{"model": "sound classifier", "train_examples": 39062, "positions": "relative_bias", "kernel_size": 31, "loss": "cross_entropy", "precondition_frequency": 20, "epochs": 40.8, "lr_schedule": "cosine", "warmup_steps": 1240}
Rows from block 2 of a small sound classifier, named by matrix and row number. Rows with one number belong to one neuron. Each number is 128 + 24 x the weight over its row's rms, rounded and kept within 0 to 255. All counts start at 0. Numbers have three digits each. After the name is the row's rms in percent of the matrix's.
After each neuron's rows are labels from the 100 clips, of 14976, where the neuron reaches its highest value: "loudest band" is the band of the loudest frequency at the time of the peak; "strongest on" is what is common among them. Only what is clearly more common there than usual is listed. The data: simulated sounds of rotating machines with and without faults. In brackets: how many of the 100.
# fc1: second MLP up (model.blocks.2.mlp.fc1.weight, 256x128), inputs 0-127
# fc2: second MLP down (model.blocks.2.mlp.fc2.weight, 128x256, transposed), outputs 0-127

fc1.19 117:090147111175147153142170125115127137132122145143143114137173135133106119117116120151131152125181123147133147144166145095112148144115131134128127097147078118114118113149106156136145136111137108115118090117153127154110184139113155091092122096112121093113123130131104128129101120128133149119176125151158176152136154161133127129146157132182144165112124104090060172123148141150180128069104
fc2.19 105:143101128069143109129112158123141114103158124151149158130154124123190150128129071149131098178118154090136110146131114183140133108106130122102111123117138128135117155125144147117117143139163108118088138123078093130128141133129130138138140140140127162125083106092172110159159111137130098160099136066113067118154094156124104144116088113147114118141152175167142119117127134119113118162138
loudest band: 1000 to 2000 Hz (39)
strongest on: conveyor (56); compressor (33)

fc1.208 113:126101107123121109118160132128121150134120140160109143092129118082118173104138166093149095148152179149132090127146107139124127153097088094173117120125128129113111088118165191129150078171130104124149135093129113152112114159118097142140128109115172116145122110139154142164111166114179137171152186185147117168135161121105151135138133141111150129150110114130127131126135132107134133106117
fc2.208 125:102159087175128111154108133155115142150101139124132131141157125144162106132094137092095120152115112083146176114150076136114119137096125102159131152156130120158138157139107116141103181140129126130159129182119139132163163060117125115119126146176096151153132116125086125102157126144134115180142111145140114110110100118103128123116115071106117147126184087115116153132107134134116116111106
loudest band: 1000 to 2000 Hz (41)
strongest on: state: faulty (100); grinding (59); rattle (48)

fc1.227 087:144110142153142124151127120108188098124105102119097139117094122087147112072129122136121123147169136162151118138127101130146155092116116086144120123095116096137087119145139117107115135091117112163100136126129131110120105132148128153042082139128139115152085151105104133086138150157126122105106077116172114146166148125098101090168141136103135150117134162149149111105112137155138152127100
fc2.227 082:105117091144100124092102134132115119096181146119147102101100118166156134191146148140087135115108104136108172131138125127147085135126140133152122120096156171121184112147130129169108153113125146146146140108181129147121122126127156142157138160112101082113172124197140133125154123104142090118136123092123148160104120138148105158116129092116089129123086121113121156100124108103093128138127
loudest band: 4000 to 8000 Hz (34)
strongest on: state: faulty (100); air leak (64); bearing knock (43)

fc1.171 108:103107132037135112098076140103155134135068136127098119128131111113106166122076133138159102104116092126146155128119138154144143117084101119129147113121131109136059098132122147127147128154117108137146133127150160103112118127119149099102097148147135132102112105166137132145216138150119097164113134115118109122107132132143115128122130136136095165147133142146119129093137129114140125096081
fc2.171 101:162144167098128131102142148167098132114136175183132135137117124120107148095146163145150161127126152103157121124165111125150083133158129143106114102116130092104081132125124148149125131136113149183114165151132147101144119097137087149164128124118141147146108152135077155107099149131132126139112136098181097110130131103162132131120119103138103110158103125135138136121065082170095176128124
loudest band: 250 to 500 Hz (26)
strongest on: conveyor (63)

fc1.180 110:097125138110110134155128123136154182114116076113086147168119123136163113100101121101137093125142179152110085141113101137111116105149107133192157155110148120161118114096142148124118170126157110100108112172162113121144138138098138115132135157149155161127164136175142119168146111133105170113155092129129118098140137112104154135130096126121170085127120103104113150079143133130148151110154
fc2.180 116:129106154121120111123157147136115116115141125126108112180134132118123148122150103156160091130137118150120117113137172121101171088159133122213086114134115149152084119143145078131109103144124135116142141155078137092145130096107146118155153118111108104148134147135162106174156124125119142126100128148129110152114167141106199164129095126097125085103112154121116116146103108113151162100105
loudest band: 1000 to 2000 Hz (34)
strongest on: state: faulty (100); rattle (52); grinding (34); bearing knock (31)

fc1.49 100:123118117133131172160143139123113156148128136092095106176118099136121111111085097134128093140133140131145093128114138129146099133112102117200125137113135152091129112141188099118148143138133091129123097125131111133111127144115143163139155161152097138110107131154094137126182090117109097161137103134163144120149163139126165179126129142071145095149143093136141149128165149125171134120074
fc2.49 115:097154090124146105150177117149114112134150068140079147138110149154161111144114129155100142148148140165116073075126123109131137099121124112164131122145140136179124113122131101120126095150125132156143146114142150127147121098113120108116193128097125129143116108138116129156123134128105126143130099093143129091155151151108165151125114142083140098074074108119138165116110153121141171125079
loudest band: 1000 to 2000 Hz (45); 500 to 1000 Hz (30)
strongest on: state: faulty (100); rattle (62); bearing knock (44); machine: electric motor (30)

fc1.195 115:121111124120100129115158141102113134128124130130108150148111135088076099145153137114168135134110101144181098131126127132103157154141124093150125127118074097084153110092151093143123142124111110109107103186105113083142113185142171128146120127172100131147127133099158134084153096093127085097154139114114156144155133129133154166098115165128130107160132122108174142119143125094100132109116
fc2.195 123:137115144172148196143148112106163101123108091142120124182155160127155157180149100134115146143126139134103136158116101143125120128119168116117133117119119147108098139116145135163106115130106114130089166108168140142167176106121099125113126132072158118130151106077130166128174141147144142132124120117143075145112093136142130130132123105105123132075115099090130147162107111137124123115177
loudest band: 1000 to 2000 Hz (47)
strongest on: state: faulty (100); grinding (67); conveyor (42); rattle (32)

fc1.29 097:153100123111113144127147138110131141103114105104100109109112098125098128132151103175151135138105116216166102134124144104106127139136116157147156131156117139102106113123116147114045159093121121128129143115102160146099139108105177112123137109133086144135181108114089098127128159129110097080104151168143112131119129145116120107141136090138115126134123135120185150107137092101152158127144
fc2.29 097:177120124104136122122125130161116136125150179137095152149135151122172130125098148091093149107143110091160142122108109115161110116118103100088100122140166159089151102147174142156173163143108119119124129124154144153104141121125115125144114156117184085093094136138105185102121125137135140137128159095072119107135137098108102114145122105102101134159121133168116106161097107138132146165141
loudest band: 4000 to 8000 Hz (25)
strongest on: bearing knock (54); electric motor (46)

fc1.27 110:132106170189109104145151162130148140162108117133148125118076146138065155138082124112157132185112119061125085140088134131123124151120128133102100108103128103105149113123132129123172122136164122081157138115159116168135136153141163116123120135141120156146119104077104138087168159139097123100136132134163128109128137135116126160162133129136155111122100132130124114124101112110109176103139
fc2.27 101:136134162134093119123116107120089094094157081158141122133131155107158151142129142141148115135119163130115117143124083141101129126131127137160126133119089128132140179103113126156126169163112141139081144165174124095146134115139128128164136116134134118147130185139150098099165144124146076145112118137126146140144196148146142095102160132122081109172145075097118113141149135163176110117110
loudest band: 2000 to 4000 Hz (28)
strongest on: state: faulty (100); squeal (58); air leak (32)

fc1.103 092:105120124123115130127103118135122070158121100110160109158134137147116133143152147101137123084138118132091085106111138144163117105105120122090145165192165146130141118141136108182133154134127097104098096138115133114079128130102120112158158105156170135133091120157165117128150091132129120104110123102115140103140138153138101083118157147157145117188119131116090125181127132172142085118109
fc2.103 082:105136095112131076102115154120132142153150152186124154129142172153111153124113094130131129141142146100151155130121100124144186117113137163122140120093163112119134147104153103123134151165134165112176175136181145111136116117126106147119096135138143150119127165154143097120147135137129139106135172140150126086079158107159128167144128106126110116081166154089129100139143154099121165164129
loudest band: 2000 to 4000 Hz (28)
strongest on: state: faulty (100); bearing knock (93); gearbox (29)

fc1.114 124:123137113115119136135135131126173109168185120129124130096125167162155085129148148125137140143098100119116076118146135119112141109094142117157132127090181145117107099121135145099124142153101169137114092138144113109143129101095145164115120115139125167124162148106112143124130124156129131135147167073134093134092071115153113185105136116135146191173123102134115163133079116125113157137132
fc2.114 121:124119113135097069094127145119113123106083128133115144169140107154089156078122116103164120086160151120127148112128120157078123113143075137095138149085123131111104136105115126083101134135112098080150123173114134140114154142131145103132107125119133117117081141123091104123133142110097139144106113167097169164112155124127107125112115130126147124108131147109086146147203147131105093128123
loudest band: 2000 to 4000 Hz (27)
strongest on: state: faulty (100); bearing knock (86)

fc1.122 088:152110171122154073138133133144090160137158086111130125079114127144103149155174147147119137117104156110146132112101111120166142117177119106130089142110153127102124134122115139128140138139127106114110100159101111120147176093125140148110114086144064125096133106155116149095122085087074131115138128172133111150166125131110089161175130100095089140119133127136123102112104122112126126105151
fc2.122 089:115136142131141099116193137139127116112117117114159097070129117106132141155165186156177141137114128109170142111117171137128128141116152134146147157099149103089127132143130174162140141112123143130096152135104123124124121082124144098144138077134143119137112135144136104134096117049154118176110164164114120084108137129114119122119105127105120165103142137114099109178132110122125174129106
loudest band: 2000 to 4000 Hz (27)
strongest on: state: faulty (100); squeal (70); bearing knock (38); machine: piston engine (34)

fc1.169 099:131160145185152125138117118115136122143098132134129144150137130119109101104119129167095119090125100118160091129134113122084091129129156115085111154124132105095136112133136178152161195136090171132163089106081161131103123169145148096158128132129174161134138084130141126129093142071115145110122099150138124115153141124161119140155145103142143145095131128124111125120120116123121144146062
fc2.169 107:124117105112051130123117135094101102106144168148123114190127133168131116119140133119148111139115132110111131150150137134117148112142071133150135136139144149148114127129127101122139073073162081096135200130137119144120137085112146145097141135098137098110114126143144158165151109180127128157147134097178139109117134152117163122132120142145158157155147147119152135121133131082168103136146
loudest band: 250 to 500 Hz (27)
strongest on: state: normal (75); text has "fault" (75)

fc1.150 099:158116131133123107095119137125156140169109127119163105120140139093107168129150125108182132078126154084132135121141174122106111144182109085136146156123157100127144131158145136115126158118101163085163078116112115139120145122161141133117168118117141112111124146155118130148129117128129163124143115130127092089156134121187158158138105164155093163189127098147112127113119121117105082162115
fc2.150 102:114136133105156145168139137110145124110117127121122104148174131073134088148094094153102139150113122143121140147122131115121116142111160126114151142089116129174152114097125114103066116106096109116129179175141154163134101115123130150120107156140124160162137113123095075120145135117160072095118139089124185191120125134137131114134127111097145132094123094140139143118162140126171143141161
loudest band: 2000 to 4000 Hz (27)
strongest on: state: faulty (99); squeal (64); bearing knock (33)

fc1.119 111:055081174131171140126136135163144137157172121125159138098110161122106121126099133130125119120128127151089152112100105124133130102135144135114160126132140117111071136120139100176136084096092099160148123146153124148170112145122163110151116107144134124108115155118119104125164151134118115105133088133152142102181088104113104169124159102125142127127152173109157092116151133103145129127088
fc2.119 099:138144138132147137117158126162143127139094140125148107140155123118139168158112116108092136160149115087106130154149133161144122142100142128158113117106099128148205145103113139144134163146104127156112128130148107069114150114101087110108146133131115165187120108120173203098129110117129141153094117121095130137110134085146134082156131148122158104153113131158112179138145108116117109118159
loudest band: 2000 to 4000 Hz (35)
strongest on: state: faulty (99); bearing knock (79)

fc1.196 099:114145153119153130174124132099148143103114162116131138134119118086129108146131153118142132158163117149150119078136102098109154112133086144142121090087111133160120119132138087106099160062133136115107102084126140142083107146135118145136132129141121129124115151098135179118139099152077142094122124132107123125088116185157097153111152089136183097139130174116130135090124165105145137153136
fc2.196 093:110128131137116167115105104161105142139162122137141128128117156148143103138109138152083069114149157142133113103174142103122122105160141119107110131131149142118159096146172137102101081147101108127116109186144151146120153127145162122139133128129076172141143118138066121128149127058110133145131169137091142150118107131127122129100124103139092112064123122156144108096124130155137098105161
loudest band: 1000 to 2000 Hz (44)
strongest on: state: faulty (100); squeal (52); conveyor (45); rattle (40)

fc1.96 105:152090099099146095108112131113110158168151095122170167107126111143124118165138161108141099147135119161126114128145139157107117143132173132139181164094152103112106114122129132098081164118121113134146136170163115122090166117111139073152105108093137110133126146073123155109130098134133125096134108159095093131138106135137131144128147109120072153120141157110129139117133097087139135175159
fc2.96 088:094120119132161127135106112120115133083159128121090106133116138123108126106088091153141143131133083080137189109128102122139169147135083104133069093154131098131114160155107102133155138103112140139111159124137128127156129156145113116128128168131105134136086132154138121137168119094190108179081123134123158103089143141101134156122143115132145108126115108149117072114102120175139115134106
loudest band: 4000 to 8000 Hz (27)
strongest on: state: faulty (100); bearing knock (81); piston engine (31)

fc1.107 094:130140115117187126118102161133115131159137103127130149157146106134102106143115162171101134129103122136143109205157130121100159122184149085135135117085133131110163133154092109133157135114128125114155097066117105180092176136137158146106112106116140117120123107097089121107146138121126113167126110100168116176134094118120100157117149149125117131170120140096134139094143135137141109110137
fc2.107 092:104076117144133140068158143094140145116176115138139151178097134136139129103133140081120104131115134141172152098061125101109080143097082133120133145156118124141100115139131147125116115154110152118063091122107139120132096077153148101106109160133145139110140143083156129113119119158153092110110127149117131155140106113141136143135092117097119098108091113143143138145153141146153112103113
loudest band: 2000 to 4000 Hz (30)
strongest on: state: faulty (88); bearing knock (75); compressor (32)

fc1.12 078:124136125135163146140135105118145150097110116104143157132157144101086089177136158149119153124120122113147092100131122134147095147115109143097160094098172162143072130085072146112120113091076148126144128148104122126126107126124152098103094108165135147108119119164146130113107139162140094091091116101112108095130091124155138094123128150123140118156146161135155175123130087158147097146123
fc2.12 084:130114153126115114095089140154186166131164148176146139149107111159118091131143072133131113142092128099117145129136117165187142141129130141166128143156113169126140146131136114152087134104157129099089111114098150102144136143170144139111144142133165133131130159101162123113115121090128132119123116151101126130129165123123147182135139085109118071128116132114118090168183146134127119149089
loudest band: 4000 to 8000 Hz (30)
strongest on: air leak (60); bearing knock (51)

fc1.75 092:131110118126171102109115151089182104150109143145129142089135142118113172143108060113120083144107104109109159133129081092126135098103121130142140111125117117114081114101139163086114138111117071129189113134164111152108124135144104176116104086150146109140137110136095107111115107136084112128150128109142128126104121106089141115122089108119095106138152093106122143106125104100145142108106
fc2.75 089:091089107114132164143081086105128129150103134156125118126137120093133096084167124158109144129124121137164108136146149175085139122128146134139117100145168111145105140165116123136162108112168165118138079130137156088110142146130102121129171097118119136110104066163140122124121145140154108149126117162110133120144147134111157148108151099170124186100112096133138098131099158172096138120146
loudest band: 4000 to 8000 Hz (30)
strongest on: bearing knock (69); electric motor (38)

fc1.77 106:158145112107090111088094133138131133132174091126105121109162146131148120081104119099193122145124117078125073165114120142142127177124132117090104108142119126110118133112169137140140104155129145120118144138116113119134146101114118175110114143100095129182122132119096117120169128148105106144145081132098115144110174138168117072079118109154122087148131113123146122119137147152100119158144
fc2.77 107:102119110166131130102156116097078137115099152120111131135121170129143129135134134140120085136154114124139166119132076118108085144135081123158097135128133130155093143192078124137097161077126099100133129118154119137101129125106121142120112112121117140099105124136132142131147117153111163103151129153089102112135120123100180161165158155117129133126159067090112134166120118136137148064125
loudest band: 500 to 1000 Hz (31)
strongest on: state: faulty (100); air leak (90); gearbox (38)

fc1.47 115:130113130115147082116090141126100100115126138104125148146125138126158167135103087131158126116118156111146146139085135085093130116164153164145087120124146165084160116149049118069110130149106074105146086113119122141113127151168144106134089160093109128127148107125160124108125145112093107101118121106157095130117159139103148137124119110112130125143132153113143125112168101117136161119172
fc2.47 109:112109154125119152150178149127156124158111123124127148143093134143127110089138122105115092151126170149086160141145115172139093164118148102105173158120129136152091111108160119171079123141136131147143123115100112134149119085091118081137121085134154150113089155114127112128114112149152131154148125147095122095146128108101111112105113114131171101090161144110147097180156171133110160107114
loudest band: 1000 to 2000 Hz (47)
strongest on: state: normal (86); text has "fault" (86); conveyor (79)

fc1.242 075:119115103105145165113142106157130091127156113120143095108149122168129096163122132150155164113145141083148108141134176120084133171134083108121108146161142136128143140153129132106129097123128145181152100134095115152081153114124133160120122156096109102145149068151148119088132113099130155126136131110118160149147110142100126083122130129197097092130166117093112158132112122103132159120132
fc2.242 090:136184139087182138156158105104123146170152145119148125132163120084108163105123114097095112084118137133112118122144110123145105148150106159123172101130084143146149127151133117163126118134152165125126113110162111114135144130098153155172136150116168127163133116154156139094163128133127094126130179156123159163114119179149151120135106131111165142135152141085176112137164138130121102157117
loudest band: 4000 to 8000 Hz (25)
strongest on: state: faulty (94); air leak (70); piston engine (34)

fc1.57 097:141112130125097109163157109133158144159152106075100101121132134151082133108140146122115147114125115146133155073162123125170132106170107146127113129132137124109112132096155156142075110112119086085123125075133131125107126150147109144125119114123112141135114148198121112085144131087122160177165131129142156107163108152171137144141156152090131122137118113156113171137151095112167100113117
fc2.57 091:125098100156150134138125149091131118117086103141135088146179141136106096132117100154098124126105114141090153123132146086102145138090122114156141129115186103114113148126135110076126086080133147161107142152128167130117121138137121122113133121179123154148123152095158178126105132140133124109116125167146155165146143166118129133123120119155164125129140112129092106103107125126073208113115
loudest band: 2000 to 4000 Hz (29)
strongest on: state: faulty (99); squeal (89); piston engine (39)

fc1.63 080:156128086166133099139142127097203116115134158169112129139117149121092173160160099117139135166120123151113095111084127159107091094099117148150100173083148099120111082156105125117113135148117127110105103123153118111113157154136146117128142122115121128113088133165095132135174135095116142138166102135142121123137111118135144132123087108117141109117141114124133112147190080126140129175112
fc2.63 076:139097139106147110122157080085080136141102181124170111123134152132157135161156125105111148121141121165146145092113129111105110102116101120143106111106124116141088141118113125155155133177130123151136164111125156129125102145109115134108104115145110103154141128142105130108122078142140082101112129123138101154117089092097152158152125151117128077123141158129176132146130091124097121066069
loudest band: 4000 to 8000 Hz (29)
strongest on: state: faulty (100); bearing knock (82); piston engine (36)

fc1.188 105:116147152110132146124125127095111082107154092119169105077114132139145141095133118084117150119097085136127115156104093120148135103110138087125130134134101169104154155122110170158126110134189149112133088149116144163173143103168125115147082098173121128159152141148116125120132143162132099166130147130130102148165174142146158100145108112104131097144122144108119148138090094100125132098137
fc2.188 103:126147116131168116097113127085078128137121159094147148182162135127162143110148120127127122152140168167094128108124193161117096134156092129123152148160098102127054096135141110163121136084174124119150132124115100142127169098095108148135123123111106099160136134109090122160117134128132161088112127148127113133110111129136135128128121139149112138155108131157083140161108167165132151126136
loudest band: 500 to 1000 Hz (30)
strongest on: state: faulty (100); air leak (97); gearbox (32)

fc1.121 083:130117090103159128139184093137187101103106123106130111124133116142105103110167154125161152106094129137136080121123097153073125135167128137105151159147134129137115099091091165124134091067136133102150112123127127125094150113115140121116111125147130120105134121091126126123113148102100131067136121101117135138141113097133135141131160145117137077078166139104127109182151145129144088160112
fc2.121 087:091093079090068081138108137138167132110120100149137082127085102133130114141166098134116125114123123081145151062122112123152124133102101122128172083154093116149106109135149089100092168162124104129137159118130140098104139087140111109133166119118101130133135115144160112083150113118127142112121112123119141099123170103145143110153145139139126104129120136126149150158097121116166097117111
loudest band: 4000 to 8000 Hz (36)
strongest on: state: faulty (100); bearing knock (85); rattle (33)